config.yaml
encoder_qk_norm: false
init: "trunc_normal_002"
eps: 1e-08
max_precond_dim: 1024
batch_size: 256
warmup_steps: 1360
Rows from block 3 of the decoder, named by matrix and row number. Each number is 128 + 32 x the weight over its row's rms, rounded and kept within 0 to 255. All counts start at 0. Numbers have three digits each. After the name is the row's rms in percent of the matrix's.
# conv: 3x3 conv (decoder.decb.0.1.conv.weight, 128x128x3x3), inputs 105-111, a 3x3 kernel for each
conv.4 084:126162144122111138184145154146111192122185094098095236087154153173110114098148122169179096127109136139128127095124149056106172063141186094098134077124124142100101058123158112134160146141182
conv.5 095:079111132087104113169170119138086170156209111082144158096154165185146147129105134126121133248113138167015107128094115071111146165255177092125162123162149148100169135139123174116145102071150
conv.6 095:150107137121129150108102129141144141142174133119109090109128158129134115136113101111051124178112037156136080107129155146161145155181124099089140099110114133119106085142121128104110124158152
conv.7 096:110101144123126160084102131152107059143220143156117106120053117140114065170119123125069109143137106161147113098097122122131130090130126111113103140126134124125142038188130136136153130118134
conv.8 094:097119151108128166128146151133141112116179166107168145103141126129110085188128085130105109093076131098090118140151165136082078108000000113119171121110074189122024124135136152150153101111133
conv.9 107:079141145067105137140195122123112142155150134144085132097106146104144150154103141103159138078126138106112127115095136102140155110129146098129131143128145124106135096139179143170161119131121
conv.10 098:079101102113106129152142157133158104153173128133083166166154111150098084106093097109135129073088091114101116104153136052126129081124141143159113140149183134140180101122213069122144113138069
conv.11 095:039126157000082160118157110075118129090138143082125111087088113091130123094130127156132078204125073112083112114139149137109122115084119143146150112122149145120107098113156127157158106169124
conv.12 097:121142213152141151126141100124083088130195105141145136146101091137130130119148165150105038165139065158151129116151158167128125149114082133116089151101000160111052155182180112163127158113098
conv.13 101:080077096046112120102155139167129121205206118137075156127144128110123129094117157112098079181114122243171130174108104130095129062145127107153126103127150041121183132122094113145111106150141
conv.14 095:147123183191139090145140123154152064165200129116145176162156111145124095112142128130131068174145091202161101140078083146134124124154173183169107145127130127162116170109127104107137136133068
conv.15 086:145127154111091159166144106142104115113194126087110163138137089153124102148112114163141108132145134143157103110119120131143122149131113106127158146134114168135075032109155038119185125116127
conv.16 107:146149123165101134178114051069064078108151149171224146118134139153165117108151123118107138138124173122098178122119127112129067122204203108145151148147141101160076173177143119111139115134115
conv.17 099:081122134099145123173175137134102111082167165098110134134134111140110089139089070148153119152151115139137106117140127119144144138171145112096110142121089117131118178137134106125106114118120
conv.18 096:170187205121147157103118124134090100190135101133112152078140103122112122116181063100093095146132164166130132139116151101090178077110129156136117088138128094129134025110081112085135165089098
conv.19 104:147092120105161128183102122097104128162212124107178171108131127131105126095171151127145139043096170118147152144113114138081095174166135143129159126156127148104136165191172122162162088132137
conv.20 093:215108107149173128113136132060071094151176072159125142125113090161121112181152121096127103115138147151155144177106149141140145125125144106162175145127154116107177120149144157130143126111110
conv.21 098:122109120111100141148146097147148104192181082122159089136136198129100149158110099107080096112145140174129156154155142135129130091091115114114172142137160149116115108116109145086143137142157
conv.22 097:160161120123147131136118141122142046171141062163147160116126112146128143124152134149151138131131135113127147133169136081114170113122154159124211161129123160136084185000185112079102084109152
conv.23 105:120121126144120064122126147156159028172190105128130117134118020114138153140174176146095042151104086171137125135127115119122093098122027139101064129114112112126198120182167152153047161127105
conv.24 098:108113170153137125133154129116092113105184121093146164111103131100155162123120162101148127097111150068112156149149122086100120069122158116100142114166183110069187183158143105114139080102134
conv.25 114:152142149123148117100103080058054123145208129106107166126156175142138149115114099133134135149135134140112106132111147118105104106083115123149149149131110163123105114108140142157131156140122
conv.26 125:092138117127094121149143121062136055166143128150147220182155106159142126148106132154136119128140132132122136135171111128122151163154173134116093156151124118128198098151134121125116109099139
conv.27 107:134135103139126113175146148150126108144229113111118120126101096127128125142136140133121151142156144126108132104138159146141131054094113145121165110147123145125152000049059239050138160144247
conv.28 110:130122104161087130119122150189255090150122110152148127093152123120140095145147115125138151122092131136091113125125101107099104154160092067142138103115099168176104142171220117172146156178133
conv.29 092:182087093122163119151145105207172169214179147058069133129161114147087100104076128132084157069096139154140131118159102057157160126150139150093094118131074125126129214046148134198118117160096
conv.30 102:189132080181160114173123118204149126185168100104096163110113134071131144082121101147161120161173115139167117116147154126115131159119129090130128122153131119124148041136175115127141102122138
conv.31 094:151154130142136082155157193113157116168170134112141124145128115100140171139133144167104076131121127167100098116181134128109102102127129140132112157142083139111114171118120125109073131136087
conv.32 093:119146107108125109115150097105109135143184141101207132167193126188089071138134116164086098255101113228113089082074130036110163128172202087145138170087085190126130126182245127143114103056059
conv.33 110:110120153123100157139166138138119118129169143155143119118112105128115172156147146129131140145109103142088087152143114128136123151151112117128146155110113164113075125160112155078126153140093
conv.34 096:143151163155130120137131096086100092157144147173161169143111063114148158159143148194171152132126120112051074125147114135156114143142120127098118083154097138124157155123081084124160172154136
conv.35 099:115120153109164152151142112043033096135181099162166147117097098120110121142159131048088140093117146144141133116104168107134126101117109097080148118147138142129073145108102140123117119118137
conv.36 104:110161170119147142119087105098095090155179077149137170143117098138119120151158112079087120121112116139152140129122139116118128149152126142133147125141174105178135094055121145097156124140139
conv.37 112:138138145238133125193112071169122129196223088115167134146110126121127126111136137156170146044093154000041139107131137123130150097142168131159125152131119097119124139136145120119122051129167
conv.38 098:179144141147115153091081147141130155177145113142143065133172171164121166155101085123138135144121136118107106112120130121119153116160140156115131137136102133103103088128132128098153128091161
conv.39 092:104108086083152100172124195147074123107193132141190199145156171150151169117111194159134115160133157143135162136103145111107127145170144134120149125130077118107089086164122099155139138072130
conv.40 094:108145191198137116126129108109177110180193081136126138145146078120114095136139137097041059076095093122177132162137136118110128110073079118159162144111083120130089137116116111112125097170217
conv.41 103:130111127099135132095102154131082127166190111149132148139133117145128150115132182153158140136122130102094085135143189112078121057022031091085147103098097158105000143141141134118119150094104
conv.42 095:077135115114115086130182138131126145114155135122157109120112120118103085128132147120146102209092040179079040112159132099118115101142119105140121130131115160145139115110165124116174147162105
conv.43 099:114136146090149119164126107128100113131193078148118134146141101130134135113153132112108133102109158118109119117110120083129136136203153130171175121161173097157174115118123143114109108161113
conv.44 091:140116112151120084173170119154098090134179132081136208145105075097122143095142140100118115159136118159133124138138162099143124115161120144162210131109122134079058131175121081137152137127126
conv.45 100:145135112086140165112119114168099075112181082128095135120089064084103078176047091090109107131117091113140120137122113106121134146111114095139144102123135147146087141123162098157175138125132
conv.46 089:118118136092102122068115132181143150198217108087099082128153081145104174144168207172154126167131134169077086123133133161135114081112137159126109149109153195142090153140074137147099147125108
conv.47 093:124108106128109118123134160105117114136183129094110162133165115153111093122105114155136143113127153128142107129145147105146127080106141140139173084168176088116143065120154142106155141134130
conv.48 107:108130090100120178082084166140108099125152129133081140126105123120096079121146207178162144186148074104121108148145139131085140217119052133119145149108093134143111150145157093122206115093122
conv.49 084:128145181131150161107134160105058104115205160143138128138091045151079000179090007108143138093133120130169141155163133102157155087119119128099097132104095113131084100090156143150136155175147
conv.50 105:133128086113110089041201103081118126145158198121114235141121100126096136089126217138141157148155155130123143137159115106132114114116088103101085126128127155175255100122135135103132156165126
conv.51 094:186121138220100119114125138149119161125239138112120170119159102071110128091138187167151134179119100127153114111132171128069113135116142129136134129056074118100000162114144168120050139126138
conv.52 087:128129143132116148062155164147178131128209124129157208074122146109139134124113140126099108204136119222125116116136098135095096183198156137123134123179174135091126104140143144144153138188164
conv.53 105:141135112137109128088117158145105134107161128050098096125127147149115095157081078120094134145129117159161151156138141124101142108101115115146158143160142132125155109145135093112122113088102
conv.54 109:139144182140141150111133136131094115157195174158161098158157119157146077154130090150125110158131103131122111161149123146090059113113093152098055134138210105163204124128124109161136162136167
conv.55 098:134117103148150127130124155143078099195190196067138164101157129159130127143093161166167176118118154035054154132147203103111125065055098076158141135158135113120103153167143082119164131137114
conv.56 088:121132117172165129154119125142133140158221122060115179130136130111128108103116119066083103093103131128131126163134139124116127101119170126154150133146148177145131111152169082123173079150090
conv.57 091:141095100110119099091141150152151121178166120175112083148157134112074100132107076039118150000100160064151197093128118111138170095149203097120159104111107111075079070104086097119116102157190
conv.58 092:121115141135145107141142154147165098138180108120112073113181187126076063157042004118151162101123132085119129128130163146099111159133101115117169103157127160126143142138131124105139112114078
conv.59 093:086104106108103103140153137172095151123133122111118134136151164136167135111107149127129154119083126096058101119125113095136133066141158112145154108135083122103068102227144159112112149102102
conv.60 087:120102116152173108136126126145155102049122131024111164151127108132156136131152165111139128130154139193170115164139131202153140168090119107105125097125102087149146110124215100135177149175142
conv.61 095:074127104120111143125082167190119190180164135166113117106107121144115109189158127125138113138108108158146110145153117100137128134162086131099108148184122107163129227192147024138132107109128
conv.62 086:104120124112153147151141161134107091168176145111150123131129143096120131125114136095140152115156128124147163129140152142117151124105109101158164110118130146115135123100148146181147127124131
conv.63 091:126127121159155134162145149104075102092159183111219164128106084127112090152139193151139163147124167119126132150154140130130155160121121150129148157141109187104060100114187109145103118114086
conv.64 104:117084137160113089162124136136116096191155081143169137142134104148135110121164134113118117115146129098142143119103099143121095161230162151172151104154112108143153056255194098148165085060068
conv.65 102:144115110145100141157129173182090174119183159113138104143134113139127082102157138119132165166123104114129146107131147108135161152113146134146157153106101125153139130117146127111151086134141
conv.66 111:104107152145155176103099165111087173187218140083122160151150155142137114143148132131152121154132122138128071135137119136153137104127102152110139154159084120151110128136096148151084153160127
conv.67 101:094113175114140133105160171152055123162196081136156152118125129107126125160180099130161123142138102133118109123147148096129163027131168136179101144117129123115130167255066174082145130132136
conv.68 101:099100114099150132160156123163077138155178117146170132146204161138123108113132117091089111109116143117134155142075134131149161140172161109087026111154149155158212056079166120100099095105172
conv.69 095:138106114130103109160154150140174135095120181070131201148154095116113121140137101181138101135128131146104126148125133148125118089108133137088117074141135085086104134230164113109135118109128
conv.70 096:115133126075123122096112126114122145152200084067109146159130163122115154135145139101125091102097109132094142104109123100101144105140137093125131134113085138081075133182132133135144140112129
conv.71 101:085109073076082065060112165142139081158212097099118118134146109135053011141128044140092098145114091134122118134124144136099142112102090138124110111114085141138127113150120159114135128117166
conv.72 098:129128120104136127108152115118110177131194120149098070109079056078138181088172243102121124128137111108133111133122101097162140119164136087094099080156194101160210122117144165108082125102138
conv.73 097:164165131000141145138110133123141087159176159189153151133112135133136117156112086121135160162156127094152167119178156131115107113090091125086106127153135164131168133097139117065111074131094
conv.74 098:165145129190135126150145129143094164114142191047127092123188162123096120119069092111110143135124148136134122115124145151198066136169210112097017143053199111189118112165098125152150186059115
conv.75 093:130161153140144140116181084136138131160220096077137205114104127130117094162149106133098084218141116193133116135133115149155113107140111127157144152094100142103063082152123154168105179149113
conv.76 106:134144133164119110109113137156090159160144073105120100136070166137129066169130132175133131141094160141098087112105142091137125075209174121183100149125153080152118046094118133124076097176203
conv.77 101:109107101070103126131185174139119079174236111123113097152124062127103141137150127107125149125138151106142129134159116118143147098129107124126103111126193097171193130179165133150148132135101
conv.78 147:129092087135109100098146121140128103110116135096132171149147104131154173121108150102121132117106120138115115132117148130120107102109105151149116142161110114090108095167150129139176127162131
conv.79 105:119155159063137133112133099105125123133185185146106111173096120183136101098150137076157170049147120078142124156133112187142063174151091108095093192125113204189086090123083082110128101125141
conv.80 111:143149122134150120127135167193166076210167092155130134096114125114110143100135171098153121115108139150157134142091151075128136085181120135115106156140122145132122157168123133156125103124134
conv.81 099:200142094255196086220120096089113106117179143040127164137150126112119146120102115101102139157120109160140107150122113152120100134136097119150142140160187136122135076137189090113169077088117
conv.82 098:143146101121140133129131160122110112124153105160214101136141132128113144080125130139148146155131144152112119149156131109142144124114123132147158065165175078197188148195124117147129074076110
conv.83 090:154072121114170155126146136117117149139181115155078105151125193130143103102108149174141120091139128123068135100086097152165117115103099194178196149148061078087123156178146136141115093107150
conv.84 105:140101124162137138107163169119085064145209111143122087147147151133138123147147119125137102120130124113117134149113107137095086133108104144151091153134058128113123170133045143127122114114171
conv.85 099:142094175147127068156135104129040022188157115123135170091077048077146181121193166143171086123115118103146120121120143139095117107132128156143107136099111102118122174064000112095154120162178
conv.86 097:134081124164110029122139122130086082144205062127143108114131105132123133104122096147141077170157146127150126136153120142133144112048093093148145130084144074092138099103156158098128063182177
conv.87 090:106118154105102152136108145154123157156224151132105134154135127085157227085162185127135102164111073173084066139117132163114055175129082137099102094129125108147137119177161154074129161129079
conv.88 101:154125091113112117063116201164105118116190106087142143151122101139167127082131186160118130116107122085071118163143161165123130108074081128143185150145140123105090141162129105107140062076144
conv.89 096:159169122106116144104093131177147095220176117179172089131124125127130108137111166032065110118075141110201150118111118086146115108109120141165127116117183103133149188110181115191137147124113
conv.90 087:137138133170135131109103141151126102194251116106105137167122108095073098139096098069127108140142108180126153151133104128151104145157089106117187097148130131073090104204168079096187163128081
conv.91 111:108144152131149122146033127154162119105154114198104142130131114134142118171140071115079109110108142182167102068089149081212134129108000113146122088186150095140061134135147154119102104152122
conv.92 103:133112101145126123148142162143128098102170132072156164138155120148111096122106111135112106114103117079089121136132133131141127095149142129126137153157149153144106163180160105118117129112102
conv.93 092:131136119082102122077125153139111089170203087055072207133109152104142193131115146108125126118112119130126155094096120053119125058113198129149159160129121135134109112137119068106168074106155
conv.94 097:107117102158141099170160114190137040136145127077105129122127107134099109164123117107126153069115166094124169116121056102145117199234120129188145105140127133125127187120087100151128110143141
conv.95 094:079148151136132075112121160165044111194212166137134097169117157139163098112153119155147173123106140097132148155141183097108133093141140139117097140119149149116080164147159149143130093088091
conv.96 137:123101139084086092094099128250191068135109185095165090084125131141127102142102166153133104149127111125142121106106112113111140094104129109142122152083093111102122173136096148129106149117105
conv.97 123:100115149158181145178180147112011097166148093145128157127117114115112152150133125114107117164131114151140126130150112165173150166158142143134123146149147126140140120151114133129145149137165
conv.98 105:173160173116137106130142118249168209139174129127139078103136168161133135143172103115122124138144123140110159110154139077091161111160141131129102086155173167139143074130117143097169104135163